Weights of a small image denoising model: 19.6 epochs.
Rows from block 3 of a small image denoising model, named by matrix and row number. Rows with one number belong to one channel. Each number is 128 + 32 x the weight over its row's rms, rounded and kept within 0 to 255. All counts start at 0. Numbers have three digits each.
After each channel's rows are labels from the 100 images, of 14848, where the channel reaches its highest value: "lies over" is the class under the peak. Only what is clearly more common there than usual is listed. The data: seven-segment displays showing three digits. In brackets: how many of the 100, against the usual share in percent.
# convs1: first pointwise conv (model.enc.1.0.convs.1.weight, 48x48x1x1), inputs 0-47
# convs3: second pointwise conv (model.enc.1.0.convs.3.weight, 48x48x1x1, transposed), outputs 0-47

convs1.6:091121147165122118180067154132095089115095111128112091083143105139105139111135185100062168125135093156141122129034105102087137108144106153074151
convs3.6:158152107120106129125155158097104108119125136108141108117152168149114122095096000114122156176123130150096100103086196108162118083131130105151154
lies over: surround (89 vs 58.9)

convs1.32:159100057155095141118106110129118179110127122138164122096114102162175071103123123119077100119156083159135174119064156158062177121096129096132170
convs3.32:166153125158098150177143110165124117152106098122134113101128170048036077157133129171108135171134078145144080166140075122090130144155115105127130
lies over: lit segment (49 vs 4.4)

convs1.20:091153103091129137160069165125147121119202103123130127086109134183110134166118193109109165191099144103071133139123123176111086147119128072091103
convs3.20:110147129122112136139146174139103127163128116067123121179145137208146157132116171090130032079120103121089139110140102121115083159089064122135087
lies over: surround (99 vs 58.9)

convs1.12:073139159135098134109118130099149036131158254137110137133080098127096115140105132122164135139152147136135138142126118070114117141087152094096143
convs3.12:123109125192079177101147156122108105092113063123155151089093108102129151178090152115144144162174215093130088091117110118152170138131108128087115
lies over: surround (95 vs 58.9)

convs1.28:133124126147182174180135153134122136172129132123152112102153152081106044103182112117133136147128129148135109162035103180086110065118138115132097
convs3.28:174086139131159129129092145133095156110140124053086106113166178147096126126124206057124103104128141142124100156172165190090137171135169137135126
lies over: screen (86 vs 36.7)

convs1.13:034147119149085133128084097148055069133177155119100109129100120180127106139130132083099115129115140136136097167086132144065160163126161157116152
convs3.13:123115087166134143116055120092162078150176128130117154068103116079135150124134127113150092212127091154169131106134136074138123056144134091155136
lies over: surround (99 vs 58.9)

convs1.40:107133121222083213114152121148092116147136091132152080129129092109134097102073114053084075111145115174167136120115123144140121122109134123114149
convs3.40:126136120066138111137157164123138122120123133135095098127155100207152162125129232146111045096142147194113124100187115127136133140098140119144112
lies over: screen (79 vs 36.7)

convs1.22:163124163173127041115107106114141161121085146084161061137179111124142122125138149138108101123159111053117105142141138191103130163132145188172127
convs3.22:131138124185155071112111141140148153162161087062196073164101143119147105081131108140107187085142155127158132081149104092154168081124156111116145
lies over: surround (90 vs 58.9)

convs1.23:088132158154122168149166137135181118102165160090117118126095040148135087056129143159155162175128162159100070111129087115124098088136116137110170
convs3.23:131160129090193137089143133120108173098120177145136117177168169151107126088164115154134103123120027159144152138169146125168198148125101137105154
lies over: surround (99 vs 58.9)

convs1.19:164148100110084118138094078084091141108141121159149135109115121136060082102101133135138131092120115124132229127086157215153153102130120154143161
convs3.19:135127142085129137134106136090169127113162120123081166111110113141148140100192135161142095177144153159093214086084137178137064167143143113155182
lies over: lit segment (57 vs 4.4)

convs1.39:119145090122143124087122087183162112171096107159039152178156105119172110167151122142152127107152090121121133126123146061115108166112213109139120
convs3.39:128148143154173135119033106187133102147091154116095146093163085106128074133179136173169122105080162148079110137100131083156107137085119118114108
lies over: surround (92 vs 58.9)